From a checkpoint of a small image classifier: trained on reaction-diffusion patterns (Gray-Scott).
Rows from expert 15 of block 3, named by matrix and row number. Rows with one number belong to one neuron. Each number is 128 + 32 x the weight over its row's rms, rounded and kept within 0 to 255. All counts start at 0. After the name is the row's rms in percent of the matrix's.
# up: expert up (model.blocks.3.mlp.up, 16x384x192), inputs 0-191
# down: expert down (model.blocks.3.mlp.down, 16x192x384, transposed), outputs 0-191
up.12 073 [138 157 142 113 155 112 101  77 161  93 100  85 164 109 135 153 124  83 126 166 105 171 105 118  97 120 107 101 119 126 179 111 163 157  87 114 108  98 116  99 191  67 111 135 144 105 101 160 134  95 100  85 118 169 121 203  86 157 195  60 181 157 100 110 127  65 110 169 142 122 120 162 153  55 123 152 113 186 118 134 171  67 134 136 110 106 142 183  86 140 122 120 122 137 162 157 160 114 190 120 162 117  70 126 137 144 183  69 158 119 129  93 130 160 122 147 172  90 192 136 138  78 106 121 181 140 111 139 184 129 154 162 101  99 154  49 133 138 149 108 176 144 154 134 146 155 121 150 172 142 109  87 131 100 146 189 133 112 118 111 115 103  85 130 105 130 150 115 103 137 176 123 147 133 174 100 102  86  56 126 112 151 196 113 151 177 143 108 139  73  82 126]
down.12 081 [130 103 126 125 135 120 140  77  89 171  89 102 132 147 140 162 187  70 106  98 140  99 109 140 179  80  86 159 150 175  59  74  91 138 152 108 114 144 147 149  97 218 114 144 154 153 177 179  73 143 101 139 100 142 146 150  34 109 115  92  90  76 118 171 119  81  93 143 169  86 110 118 147 116 148 104 155 157 153  97  56 126 188 145 171 180 156 118 100  82 188 108  89 162 154 113 196 103 129 124 166 129 131 197 133 137 143 119 156 166 143 188 133 112 114 112 113 111 171 129 112 122 169 124  98  81 104 131 157 134 147 112 121 154 128  73 115 137 115 132 145 166 164 165 130 139 141 208 174 151 123 147 109 143  77 101 140 145 114 100 137  79 108 114 134 109  91 202 148  66 163  78 155 154 125 111 123 132 116 135 129 147 136 157  92  81 156 119 110  97 121 130]
up.13 027 [ 84  70 110 150 128 127 132  73 141 168 161 104 171 106  78  87  72 125 131 120 118 155 152 143 162 156 147  88 128  91 150 131 130 181 134 123  95 137 161 146 133 116 129 115 103 167 124 108 108 136 140  71  84  73 172 125 228  93 149 126 122 157 103 182 124 149 136 144 147  96 142  91  90 144 128  97 123 171 214 123 142 181 123 130 148 109 130 160 141 111 165 143 101 107  91 114 121 140 100  95  96  97  58 104 101 127  74  93 143 107 172 142 144 149 166 119 160  76 148 136 110 152 157 183 103 187  82 170 126 160  86  88 102 123 149 174 157 156 120 104 152 153 148 145 112  92 131  86  93 123 168 128  76 142  49 164 172 162  76 125  43 107 139 141 118 140 109 191 140 111 106 100 104 179  85 161 104  60 136 119 113 111 131 121  82 101 144 188 132 132 141 179]
down.13 023 [142 172 141 105  70 119 167 172 130 141 170 166 120 108  77 112 111  70 106 119 135  85 109  99 205 155 168  86 199 158 122 107 160 133  71 121 107 158  94 141 113 154 154  86  68 109 128 100 183 132 100 126  82  82 122  48 132 129 134 119 125 162  96 145 143 140 100 124 169  86 127 181 172 141 150 142  90 122 100 141 126 108 122 137  86 139 156 116 145 175 142 113 181 142 133 128 193  92 139 143 112 125 106 158 131 167 170 137 163 135  52 161 139 100 139 127 148 182  54 139  83 134 118 160 114  80 171 176 100 116  72 141 107 111 140 143 130  78 130 128 191 105 104 116 101 167 119 151 105  83 114  99 120 123 122 156  83 121 159 161 138 115 101  94 192 155  79 143  89  66 197 133 121 121 180 186 129 160 144 129 122 184 173 101 140 173  96 112 135 133  81 132]
up.14 104 [120 110 163 167 155 135 121 123 162 143 197 119 145 149 202 151 212  83 163 124 151 116 153 117 148  90 145 108 152  83 107 121 149 169 175 180 121  83 115  97 179 146 130 108 216 132  93 177  99 146  99 119 133 124  92  96 125 139 133 114 111 115  61 155 118  77  79 103 135  72 184 101 124 149 119  59  96 129 150 144 100  87 134 142 136  72 187 180  70 173 127 120 127 162 141 171  76 114 131 181 126 102 127 119 181 107 142 131 143 137 135 140 121 138  78  90 176 116 168 167  98 173  82 137 116 150 131 150 163 168 108 129 131 115 159  93 139 196 102 111 103 155 127 162 110  64 156 174  84 107  52 142  95  98 109 114 131 125 112 159  62 133 113 117  74 134 111 121  57 114 126 160  92 133 102 139 103 101 138 137 100 105 114 124  97 160 163 178 102 144 146 150]
down.14 112 [152 130  98  98 158 112 169 144 169 134 157 127  97 180 143 156 141 119 168 189  51 135 193 148 152 126 149 133 164 170 103 143  94 108 171 102 183 115 151 146 195  45 119 137 130 128 167 115 187 130 134 172 140  70 160 111 127 131  87 153 132  98 140 155 141  55 110 122 189 103 148 111 108 167 147 131  96  80 125 118 171 141 117 112 160  90 113 122  94 117  99 103  99 117  80 150  98 166  97 101 155 147 147 125 156  96 102  88 126 151 150 138 121  56 117 132 147 118 131  83 135 161 158  80 110 154 151  88 138 109  80 129  97 160 174 185 160  44 154 162 102 114 114 159 142 133 116  77 149 134  91 114 161  89 152 126 119  98 156 133  90 162 183 152  94 132  94 130 125  96 131 122 140 163 144 129 159 153 162 177 109  78 115  10 118 119  93  77 179 119 104 125]
up.15 117 [155 130 142  79  98  81 147  99 168 142 124 160 103 197 123 131 144 160 137 142  87 128 174 141 184 149 109 119 179 112 118 109  94 176 118 125  45  70 117 144 140 107  89 126 115 173 100 105 127 126 150 168 122 153  86  59 171 173  84 151 177 111  96 193 164 105 118 102 121 122 160 185  91  99 141 136 153 145 157 131 121 152  98  68 117 119 125  47 109  99 189 136 163 192 116 140  69 140 127 120  40  94 124 174  90 134  99  92 128 104  90 161 147 125 148 115  98 104 172 133 144 122 138  79 138 131 129 124  95 125  99  76 106 195 201 165 119 115 146  94 155 102 124  65 184 136 142 138 142 168 117 140 168 127 147 150 162 145 166  85 168 125  85 117 119 115 123 159 172 140 163 129 119 108 127 103 114  70 164 162  92 161 167 107 175 123 135 144  69 122 129 136]
down.15 127 [127  77 175 170 139 115 127 163 128 117  80 115  76 121 162  77 116  99 165 136 156  83 111  77 154 164 127 105 117 112 155 138 121 148 118  81 134 141 131 144 150  77 125 122 100 114 119 150 148  36 138 172 131 122 192 110 129 154 121 101 139 219 148  72 114 177  77 123 119 162 121  36 133 131 113 148 124 136 171 126 106 117 106 171  82 139 129  85 157 120  90 165 151 118 138 127 144 114 116 165 192 156 169 162 100 165 134 146 119 137 149 130 101 136  90  85 171 114 127 123 125  75 108 145  97 181 104 154  80 125 115 139 142 148 169 140 177 146 132 134 116 132  76 146 175 106  92 130 127  76 144  93  95 138 129  90 157 105 171 163 165 110 124 140 122  97  80  38 149 119 205 207 159 108 100 115 137 110 146 150 148 138 105 152 213  95 111  97  91 128 200  99]
up.16 040 [127  91 112 135 112 118 157 133  74  92 143  44  85  98  98 135 122 126 124 139 114 118 142 132 122  95 194 120 158 183 146 138  85 169 108 140 162 130 169 121 137 124 173 120 210 139  98 109  99 198  71  90 131 152 116 148 159  83 164 109 154 134 111 137  69 159  98 108 105 170 123  92 180 189 165 129 154 134 106 182 105 147 102 153 101 121  71 122 119 149 142 133 111 105 101 135  81 153 163  66 142 184  98 116 123 124 164 136 132  90 129 166 103 132  45 158  96 132 163 121 100  95 110 165 108 156 148 108 105 209 135 158 106 158  88 142 173 152  99 162 148 112 102 106 136 117 111 135  86 123 136  75 108 145 123 166  90 144 161 127 126 125 184 124 141 138 108 218  69 147 122 169 134  96 164 194 127 141 117 155  75  77 139 112 125 111 105 117 149 183 146  45]
down.16 055 [226  51 104  99 113 112 124 120 129 144 139  67 112 159 148 117 139 184 155 160  83 160 117 143 130 155 137 139  98 183 128  74  87 119 169 136 111 208 187 153  75 129 114 107 112 189 155  67 149 168 114  97  86 172 101 134 127 117  97 160 126  93 157 105 128 144 123  85 166 167 128 169 166 136 137 125  96 105 140 115 136  90 130  89 120 115  91 127 158  89 130 105 132 110  97 176 140 102 118 184 124 162  73 119 161  75 112  85 141  88 100 148 187  94 153 150 139  87 122 136 106  95 214 148 118  91 111 115 107 128 202 189 133 172 171  99 147 135  89 124 118 145 117 116 115 163 103 184 122 143 164 140 115  74 138 130 164 126 148 137  95 121 130  88 153 141 156  24 137 183 160  88 150 159  97 132 143 112 127 143 115 113 130 163 138  88 101  77 131 126 152 155]
up.17 163 [ 86  80 129 141 156 144 114 158  92 164 164 164 120  67 148 123 128  52 111 129 163  96 130 186 142 164 130 154 148 117 132 159  95 112 116 144  68 188  92 134 119 182 151 152 189 137 106  94 140 133 143  95 130 138 118 168 120 131 157 100 121 167 104 112 168 161 136 134 203 112 151  99  90 144 152 119  92 134 185 124 110 126 145  65 109 158 156 136  92 111  58  69 157  89  84  99  79 154 102 195 153  84 163 158 165 106 113 167  87 112 110 107 146 137 110 145 169 119  92 142 132 136 142 126 175 128  67 141 119 140 117 149  94 125 147 125  94 137 114 138 159 101  74 161  81 180 163  81 196 141 140 163  80 144 167 144 134 148 130 137 152  63 126 163 138 173  92  52 122 105 110 151  50  99 135 207 124  81 109 129 136  55 102 152 115 122 151 119 125 138 152 117]
down.17 163 [154 127 119 114 122 127 139 119 161  90  96 123 136 167 156 147 110 131 103  92 132 155 200 127 151 103 155 131 154 135 147 151 118 184 166 127  84  49 109 127 103 137 105 165 106 133 146 156 149 110 134  52 142 130 145 115 138 103 103  90  88 157  79 166  69 112 147  67  95 139 122 156 111 161 167 181 168  98 147 142 103 135  92 129 187 166 174  89  64 130 110 140 143 196  38 126 137  88 146  64 162 128  91 128 122 151 142 200 155 124  92 110 134  94 124 120 145 154 121 168  83  95 107 162 127 202 102 188 210 158 163  87 149 115 111 132 134 113 100 117  98 166 128 152 117  96  70 111 135 114  73 190 139 142 100 149 159 159 123  72 149  92  99 157 122 119 146 126  89 138  91 166 135 115 108 135 120 169 122  70 158 161 129 148 162 151 135  80 108  51 149 140]
up.18 104 [125  97 191 116  61 111 127 126 119 141 108  85  79 147 157 169 148 148 141 157  60 106 100 123 135 135 126 121  99 161 151 138 193 165 132  69  36 141 166 140 128 125 139 110 114  86 121 170 114  64 141 125 169 159 130 184  92 137 151 131  93 130 133 186  58 136 132 136 165 143 169 144  90 106 106 118 153 138 109 139 125 135  31 132  64  98 156 144 151 131 110  84 196 100 124  92  99 121  84 194 180 110 150 235  98  67 127 147 138 128 118 140 123  93 108 121 122 102 160 120 135 188 139  93 130 149 165 118 141 141 127 129 132 151 144 131 153 123 111 144 183  89 111  98 113 119 154 108 151 120 105 153 132 150 136 100 171 136 116 124 176 141 126 170 171  56 142 197 122 153  96 196  93 135 140 126 111 142 163  84 114  56 158 121  72 109 122 114 124 108 146 121]
down.18 096 [129 184 103 118 124 198 148 142 101 109 158 100 129 121 175 166 110 152 109 191 201 117 128 178 107 176 118 151  90 146 108 117 118 133 173 100 104 119  86 180  87 134 114 114 105 134 109 148 127 171 135 107 109 142  52 152 105 124  68 150  93  96 110 199 141 126 112 142 106 100 121 168 123 107 104 133 172 121 177 127 137 122 178 139 168 119 165 111 175  64 113 113 111 163 119 155 124 125 131 158 140  68 119 103 110 130 112 127 165 209 112 109 163 183 142 102  47 138 107 106 129 132 104 136 134 113 135 129 135 171 171 129 103 123  92 153  94  90  87  84 140 131 164 124 184 185 105 168  70 108 112 106 101 114 132 122 132 116 118 129 149 146 130 150 137 138 107  68  65 208 142  72 104 193 137 158 121 121  89  87 114  99 155 114  77  66 157 188 194 108  98  86]
up.19 091 [107  99 155  99 122  58  98 142 166  90 143  92 113  96 175  81 140 180 136 125 157 115 162  46 127 141  55  31  87 130 126 131  63 152 178 117 143 105 135 160 143 136 173 166 104 195  81  63 186  95 145 145 159 149 120 115 118 156 175  77 116 106 125 148 137 124 162 134 127 135 124  97 105  99 151 125 183 104 107 175 133 175  91 107 110 155 127 103 148 101 137 125 136 162 127 133  99 128 157 171 162 105 154 149 146  77  61 156 139 105 114 172 149  86 111 110 150  87  88 140 174 177 120 128  68 150 118 124 132 113 126  57 143 176 125  89 158 137 124 127 119 180 126  81 109 158  92 173 123 107  96 174 176 145 144 152 145 220 124 121 112 187  82 100 130 175 168 108 165 103 147 143 141 152 110 116 128 120 132 141  97 102 102  98 140 150 170 146 123 156 145 172]
down.19 103 [ 75  71 134 111 136 140 153 164 176 157 169 161 134 150 130 160 159 145 169 179 122 183  93 125  61 151 211 167 102 119 114  98 172  66 161 121 117 103 152 115 128 161 136 156 121 101 124 122  92 102 136 149  80 144  95  80 140  91 128 135 109 143 104 162 126 110  68 136 112 122  62 146 143 103 109 149 127 117 142 133 157 123 101 141  69 119 143 125 137 133 100 207 127 186 123  82 135 121 180  93  98 120 119 154 150  72 147 101 158 110 132  84  68 131 139 154 141 158 119 129  83 168 164 105 111  71 157 134 140 164 167 163 117 170 160 104 135 140  88 101 186  88 131  96  98 141  59 152 148 156 123  77  86 132  51  83 142  69 135 116  93 125 122 170 107 138 153 134 106 136 180 156 158  81 142 167 140 151 149 130  92  70 176 199 155 110 121 187 136 138  77 145]
up.20 123 [108 123 148 138 161 104 120  96  71  91 129 138 113 110 120  87  88 157 178 124  96 127  95 100 134 147  85 114  88 141 154 159 156 127 178 108 131 100 160  83 131 107 141 175 103 189 134 186 146 205 111 110 129 118 150  51 175 150  75 105 125 143 136 125 123 120  59 127 206 113  74 165  96 173  99 168 115 151  85 171 101 124 134  87  52 162 134 146 143 117 186 154  87 150 161 132 134 120  94 145 136 128 130  71 159 157 116 146 145 168 143 116 127 102 140 127 115  72 106 128 121 118 120 192 152 164 149 117 163 136 133 132  94 133 152 135 207 123 179 107 166 174 114 139 132 138 149 127  58 150  42 116  99 112 124 129 109 176 119  90  81 135 135 122 119 118  54 141 121 162  94 174  88  71 157 132  71 135 152 201 132 126 138 125 132 123 140  98 176 115 161  70]
down.20 128 [166  70 146 110 132 141 150 152 128 114 155 119 134 147 126 137 144  64 133 192  82  81  72 170  97 161 154  25  81  83 138 101 130 103 120 144 123 102 152 168 140 143 143  98 143 114 138 124 138  99 172 149 114 161 165 149 151 121 189  91 124 149 112 169 148 169  97 148 153 160 146 107 156 132 113 135 130  78 115 118 108 177 106  77  94 124 163 105 120 116 116 152 106  86 161 190 181 122 168  83 177 160 169 135  72  81 105 117  99 172 160 117 201 164 122  76  91 135 160  75 195  93 166 114 135 105  56  92 148 120  63 165 155 141 116 146 147 117 100 103 171 109 149 149 153 129 141 116 126 133 115 145  93 125 141 153  94 169  77 151 119  80 126 136 167 105 151 183 135 125 108 127 144 156 144 141  78 105  88  71  72 149 119 176  50 133  88 138 154 137 134 116]
up.21 091 [129 124 103  86 140 142  53  39 143 120 147 120 173 112 164 141 143 115 176 155  78 209 145 153  90 133 139 133 131 170 133  89 139 145  73 174 106 182  89 131 159 136 132 149 144 149 130 169 111  98 124  91 163 155  85  97 115 113 127 177 125  78 156 130 146 123 104  77 131 113 122 162 146 128 115 121 121 118 166  98 129 102 129 164 120 133 163 122 134 157 107  93  93 124 118  73 104 145  32 102 142 143 171  80 184 107 118  95 174 128 169  76  86 106 167 142 177  78 130 174 121  68 164 125 186 149  96 111  84  98  95 152 111 135  91  79 124 163 183 167 129 133 166 105 159 129 118 140 133  50 141 109 119 173 141  89  95 117  92 128 137 123 114 159 155 163  82  95 108  96 104 178 120  70 130 193 162 161 132 110 122 163 180 185 111 104 153 137 141 169 165 112]
down.21 097 [169 104 164 110  99  97 121 157 143 145 204 133  81  59 166 176  96  82 123 143 102 148 104  93  63 195 141 178 130 114 103  84 132  81  40 170 181 134 167 136 155 149 188 138 120  91 136 138 130 117 157 180 198 137 167 141  65 123  86  76 122  99 132 128 120 139 142  92 103 158 140 149 161 137  75  34  91 166 164 135  95 132 139 171 111 190  93 108 111 155 134 134 113 138 130  84 160 121 136 161 166  97 130 184 139 101 125 121 126 159 107  99  96 135 128 149 125 142 146 111 146 171 139  98 112 101 131 143 111  87 109 163 116  99  79 152  95  78 183  54 170 128  87 170 188 128 133 155 142 160 149 183  98 150 149 146 179 125  91 142 133 127 120  94 121  88 147 106  76 147 139 109 140 153 128 133 191 103 163 138 129 149 111 105 123 163 127 141 154 141  88 109]
up.22 143 [108 160 153 115 173 125 154 146 137 124 109 129 166 130 138 150  83  71 116  84 130 148 115 133 148 156 104  45 188 121 132  79 171 140 122 100 102 112 112 105  92 151  78 152 107 157 114 107 125 175  68 118 131 145 185  50 149 153 105 117  70  87 138 191 147  83  81 144 140 143 118  93 154 152 108 143 111 153 125 108 188 176 149 106 225 135 137 124 145 118 137 189 132  62 115 125  54 159 146  96 107 165 120 173 158 122 128 107 129 121 125  99 124  81 131 127 115 189  79 137 154  99 194 156 203 109 109 132 150 114 165  79 156 126 126  97 144 145 121 107 117 164 117 172 119 142  58 184 161 119  74  60  72 136  98 148 141 156  89 113 136 116 121 158 134 174 152  94 135  84 122  86 141 173 130 108 128  98 155 147 161  84 176 136 157 152 101 151 141  96 142 112]
down.22 147 [116 148 126 154  79 126 145  95  96  90 136 147 161 183 141 132 147 102 124 153 151 153  50 162 156  40 136  77 117 147 126 189  89 125 119  94 181 128 101 108 112  71  97 147 147 106 136 161  95 130 139  93 135 168 123  98 121  79 153 159 123 127 110  74 140 101 172 152 153 146 193 130 133 109 150 195 191  92 166 113  86 140 125 100 118 170  74  95 155 173 134  70 160 130 121 110 136 133  91 189 137  95 138 163 106 129  84 179 152 120  91 131 165 133 118 112 218  44 113 151 137 107 103 109 166 125 135  82 135 109 177 113 132 155 165 118 164 167  91 112 137 111  95 125 136 113  94 139 141 130 139 148  78 147 122 137 160 133 161 165 145 116 176 162  80  60  52 110 102 166  84 152 119 140 181 188 120 100 125 123 150 131 107 182 163  99  97  97 147 110 106 105]
up.23 149 [105 139 120 119 196 126 165  85 159  80 186  71 175 158 172 197 142 174 187 147  88 147 112  93 106 120 104 137 113 140 148 142 184 167 134 106 143  97 183 145 139  96 156 127  92 120 158  87 145 129 119  74  95 189  90  83  98 127 115 119  67  49 158 123  98  80 210 102 173 174 108  85 122 194 196 134 120 171 144 125 161 105 121 146 144 137 144 121 171 126 188 125 106 139  76  88  71 201  86  95  91 150 121 108 143 131 127 202 124 136 143 133  98 147 138  73 108 124 107 143 131 133 132 191 112 140 121 100 109 110 152 200 148 117 150 111 128 128 122 118 106 121 112  97 130 105 147 120  90 144 100  95 112  94 132 171 139  79  98 160  78 130 160 159  98 153 129 101 101 164 126 111  60 110 171 133 118  96 160 103 108 116  96 149 145 167 155 156 130 110 126 132]
down.23 157 [136 132  82 105 141  92 126 185 159 151 155 128  55 191 155 164 120 125 166 122 144 148 101 140 136 162 121  89 139  98 105  59 198 120 164 154 151  81  90 138 160 110  99 173 131 146  60 127 107  86 188 136 120 117 166 133  84 111 176 113  86 124 123 218 114 106 105 155 188 119 158  92 152 143 127 214 172  95 146  97  94 138 145  98 141  88 108 116 119  87 119  63 185 155 147 105 141 164 132 157 181 115 103 139 122 152 152 133  74  67 130  85 149 106 112 143 160 160  78 151 130 113 147 147  73 113 112 161 170 130 136 104 119 116 105 122 192  99 149 130  90 127  76 148 145 150 162 156 113 153  99 157 167 156  74 117 148 105 147 134 128 143 110 127 150 164 161 159  88 169 126  96  68 174 130 124 135 117  79  87 136 143 139 104 145  62  92 103 139  94  65 117]
up.24 111 [168 144 144 142 171 130 162 120 131  98  96 152  76 102 137 166 175 136 110  57 128 126 111 118 162 162 119 152 190  90  68 101 122 139 141  93 103 106 134  88 107 174 177 160 153 107 165 140  66 118 140 155 103  93 167 144  96 169 165 137  72 151 108 105 101 121 151 121 110 136 105 164 144 183 127 127 208 111 142  96 118 101 191 184 139  72  95 156 183  90 104 144 105 111  78  86 145 123  80  98 124  63 153 131 186 117 142 141 111  78 127 190 129 140 161 141 136  88 172 131 103 171 146 140  85 110  95 112 102  77 145 140 113 151 125 101 124  88 145 152 114 168 174 139 102 126  67  90 165  70 109 162 106 145 151  68 106 131 158 132 103 159 193 192 100 142 106  84  88 149 145 132 177 143 142 177 160 105  49 111 109 122 149  95 119 121 130 138 100 158  92 106]
down.24 114 [128 120 156  96 133 151 127 110 200 141 104 135 163 114  99 177  88 110 138  72 120 117  98  88 128 159 142 125  96 118 194 149 130 108 166 112 164  84  60 156 172  94 142  80  95 146 148 123 126 103 183  91 120 137 107 124 105  97 105 186 163  22 143 160 126 151 135 110 150 176 151 163 146  88  63 121  48 102  96  89 176 182 149 133 145 118  77  94 131 125 129 128 131 142 124 143 146 185 164 120 156 150 105  93  97 122 109 174  91  84 158  92 131  61 104  82 142 128 148 165  46 113 173 140 129  82 137 182 111 204 158 122 141 129 130 192 107 149 140 142 132 163 121 158 132 102 148 183 142  80 152  96 118 145 126 117 110 124 187 154 113 130  92 110 145 113 110 153 145 110 163  69 136  84 167 129 112 105 145 143 149 115  94 127 194 145 108 155 115 156  80 163]
up.25 089 [157 125 103 138 111 115 133 160 138 138 110 113  93 145 181 101 148 174  93 100 164 116  68 159 148 113 130 125 153 154 152 152 135 109 120 139 121 144 142 183 101 150 149 131 119  94 133 157 151 186 113 135 143 117 141 139 119 153 139 176 117 142 101 143  84 134 181 114  82 123  56 123 143 128 132 139  82 161 115 170 147  75  94  99 153 148 140  89  89 101 166 110  92  60 176  70 171 116 123 199 167  92  45 182 124 100 147 127 144 144 164 125 178  56  91 161 122 156 118 129 135 181 152  79 159  57 130 143 135 125 161  97  77 157 100  76 114 108 157 105 119 144 187 195 103 154  93 128 130  82 204 182  97 167 154 166 140 100  93 131 123 132 153  84  81  98 127  97 136 140 139 131  63 120 116 135 106 133 144 120 114 142 139 103  58  63  96 159 121  90 179 168]
down.25 091 [135 122 140 111 173 141  69 164  92 132 132 118  36 183 152 126 153 154 166 160  81 129 152  32 132 112 145 132 118 190 150 166 114 137 159 145 146 132 136 144  91 142 169 123 159  60 138 139 139 141 134  85 134 132 182 139 105 143 123 168 155 136 135 103 150 136  87 141 117  68 135 113 128  94 119 154 118 120 119 156 175 109 133 114 101  66  86 153 168 102 117  91 123 168 102 136 120 118 107 126 112 149 143  96 151 136 139 132 120 152 146 101 185 109 143 152  57  97 154 170 104 158  74 146 129 145 119 143 161 136 200 184 124  67  94 178  97  58 138 106 136 189 115 121 123 149 104 143 154 166 179 117 145 100 133  89 120 180 108 125 106 116 134  63 167 138 133  96  88 194 115  51  73 127 104 166 100 129  55  89 144  89 166 165 173  73 174 133 131 115 102 143]
up.26 085 [133 122 143 114 130 149 168 145  72 117  84  98 114 108 133 143  83  99  88  84 136  70 142 170 148 119 112 107 140 147 136 137 164 118  63  81 115 158 149  97 125  69  89 161 156 101  87 108 111 128 113 174 154 142 157 152 136 142 135 124 144 106 153 147 138 158  35 156 130 151  73 153 164 115 139 138  85 113 105  86 119  79  87 139 143 163 102 101 141 147  81 118  27 213 177 119 158 129 160  87 171  98 190 174 135 106  76 128 175 131 148 101 159 159 116  99 120 170  98 134 120 160 111 187 138 121 172 128 144 147 165 112 189 179 166 169 119 139 136  67 110 139 140 177 158 153 127 125 234 157 148 108 129  97 105 142  97  79 132 103 122 125 125 123 133 144 122 117 137 160  93 122 200 167 116 105 145  89  89 105 154 147 132 136  75 174 126 167 128  73 155 120]
down.26 094 [178  90 136  79 153  85 176  77 123  59 121  89 119 176 212 137 138 149 186 123 141  55  99  71 127  84 100 110  93  94 122 169 204 151 110 107 100 135 184  97 174 141 183  91 144 113 154  92 136 143 102 164  94 161 124 177 123  96 131 125 151 118 119 156 124 115 161 101 132 111 145 129 120 161  97 126 138 144 157 178 140 101 136  85  94 108  92 120 111 167 164 136 107 138 148 123 110 121  99 150  46 162 146  78 119 114 133 162 136 126  93 191 108 170 118 113 135  96 109 105  84 179 175 157 164  81 154 134 113 144  82 152 123 158 103 108  68 118 145 122 128 159 156 124 116 170 144  97  81 133  79 110  99 149 172 120 135 145 161  83  93 107 128 153 122 180 153 145 104 114 151 159 152  94  99 175 169 136 141 135 204 123  81 100  78 116 166  92 206 161 132 123]
up.27 053 [140 131 128 173 149  71 103 104 169 193 151  92 160  89  80 189 123  98 155 114 155  96  77  97 164 131 171  98  84 110 137 137 134 139 129 141 180 137 139 116 119 131 136 176 147 142 157 175 128 130 115 112  95 137  98 110 115 109 153 156 142 174 125  89 112 102 165 114 134  84 107 116 134 174  83  73 120 168 129 130 145 109  86 121 125 164 109 120 107 116 119 153 104 139 127 101 183 131 162 101 164  68 116 167 175  99  96 161 111  87 164 105 133  85  68  85 105 175 164 132 124 121 131  15 128  97 121  45 175 189 152 151 147 114 191 108 107 106 148 157  82 104 141 117  65 157 157 103 143 116 144 128 132 127 109 157 135  99 147 162 197 133 191 170  97  79  87 112  98 140  91 117 140 152 186 148 117  79 129 142 134  85 198 167 142 129  78 130 156  70 135 115]
down.27 053 [120 181 152 159 140 129 154 173  84 131 141 112 121 128 127 101 102 126 178  92 121  89 131 152 160 122 103 132 152 112 138  89 126 145 178  90  78 153  30 124 135 121 123 137  64 175 129 147 152 116  92 121 114 191 129 194 144 194  86 142 164 143 196 147 157 164 132 124 136 104  71 162 146  83 114  90 106 149 106 139 181 118 117  99 192  67  65  90 140 119 154  93  66  99 127 105 147  85 118 137 161  80 116 148 162  87 118 121 153 143 174  87 168 141 113 125 170 116 113 140  61 161  68 139 139 113 119 142 107  81 139 117 172 119 116  55  92 121 122 147 113 148  98  82 122 119 183 115 155 101 109  96  89 116 187 118 118 114 124 131 182 102 161  69  83 113 136 193 127 157 124  81 108 156 171 156 152 149 135 106 145 160 134 173  93 105 144 175 138 168 126  75]
up.28 029 [137 100 101 113 140 143  62 157  78 108 137 113  60 150 173 133 134 133 167 136 137 187 106 116 136 123 133 158  93 138  77 146 118 132 159  59 112  75  99 158 157 171 107 116 104 102 147 142 122 148 128 211 128 112 145 120 115 125 141 132 173 152 156 118 148 150 135 125 120  98  87  84 159 131 172  57 146  67 123  98 204  98  83 145 149 143 152 147 117 108 104 172  93  78 129 121  98 163 109 112 151 108 115  98 172 119  89 122 117 184 105 121 198 124  87  93 109 134 111 140 115  71  59 161 224  87 146 139 120 139 139 150 143 130 103 130 164 100 146  95  99 119 145 134 104  56 170 132 121 119 105 115 103 162 135 174 214 137 101 105 156 128 121 124 128 131 112 197  79  91 133 170 176 176 114 113 138 137 105 150 126 130 150 141 174  91 181 135  89 208  76 113]
down.28 027 [164 146 155 122 120 118 141 113 166 124 152 161 164 154 140  96 162 142 134 124 174 126 136  96 127 117 174 105 157 137 150 115 131 169 128 151 146 177 160 161 134 138 125 124 106 109  93 195 109 217  70 120 145 155 172  90 162 132 108  91  97 148 106 152 110 120 144 170 134 134 117 203 125 128  85  77  36 116  79 109 132 123 206 173 136 201 168 132  95 174 174 131 123  82 163 151 140 129  60 149 138 135  97 122 160 153 137 109 116 195 140 176 133 173 108 125 173 156 148 143  82 159 198 111 114 121 109  66 157 140  93 150  70 140 123 169 135 170 177 111 122 132  76  46 131 132 111 146 102  87 115 125 129 112  99 129 121 116 119 113 121 158 111 105 112 183 105 131  78 122 127  84 124 103 142 139  95 172 153 164  18 151 122 138 121 110  92 109 131 110  87  98]
up.29 091 [ 75 126 137 141 109 174 128 190  88  63 124 117 119  99 150 108 141 138 145 125 187 171  87 107 125 119 117 120  70 156 101 131 151  94 137  72  83 162  94 152 146 129 180 168 126  73  78  49 144 162 107 163 151 126 168 125  95 119 108 146 117 102 152 102 139 165 160 114 139 104  99  45 104 117 144 125 107 134 140 107  91 135 112 159 122 123 130 152 158 145 172 180 195 154 168 133 144 149 121  85 163 164  94 135 191 121 110 108 129 112 146 171 168 167 111 142 174 139 131 148  91  96 129 142 122  90 177 120 148 140 126 125 161 157  84  87 153  99 132 116 135 158 160  81 149 206  81 165 155 181 132 110  86 145 108  32  46 114 146 104 149 164 103 175 140 145  99 164  91 136 101 137  65 146  78 146 103  99  57 172 106 143 128  91 102 143 111 104 139 147 154 122]
down.29 095 [104  83  89 171 165  78 159 133 171 127  97 147 142  94  87  98 160 155 127 115 124  90 124 116 139  96 184  81 129  88 150 114 113 115 131  99  86 155  85  94 143 137 120 193 141 207 182 113 154  91 115 150 136 187  87 159 178 162 126  92  89 119 166 158 144 131 136 154 156 114 121 149 120 100 178 119 110  77 168  94  98  79 146 103 145 157 122 143  97 181  96 147 136  92 140 133 134 146 175  65 112 116 107 196 104 168 144  92  81 116 149  90 135 160 146 192 118 134 115 159 137 127 127 110 150  79 129 101 103 167 128  88 149 161 151 160  77 130 112 129 147 183 142 100 169  53 134 114  99 191 112  92  91 109 101  80 138 164  89  97 200 152 108 107  71 170 123 149  90 115  91 107 160 111 116  64 139 139  86 181 104 145 146 138 162 191 110 140 102 175 139 155]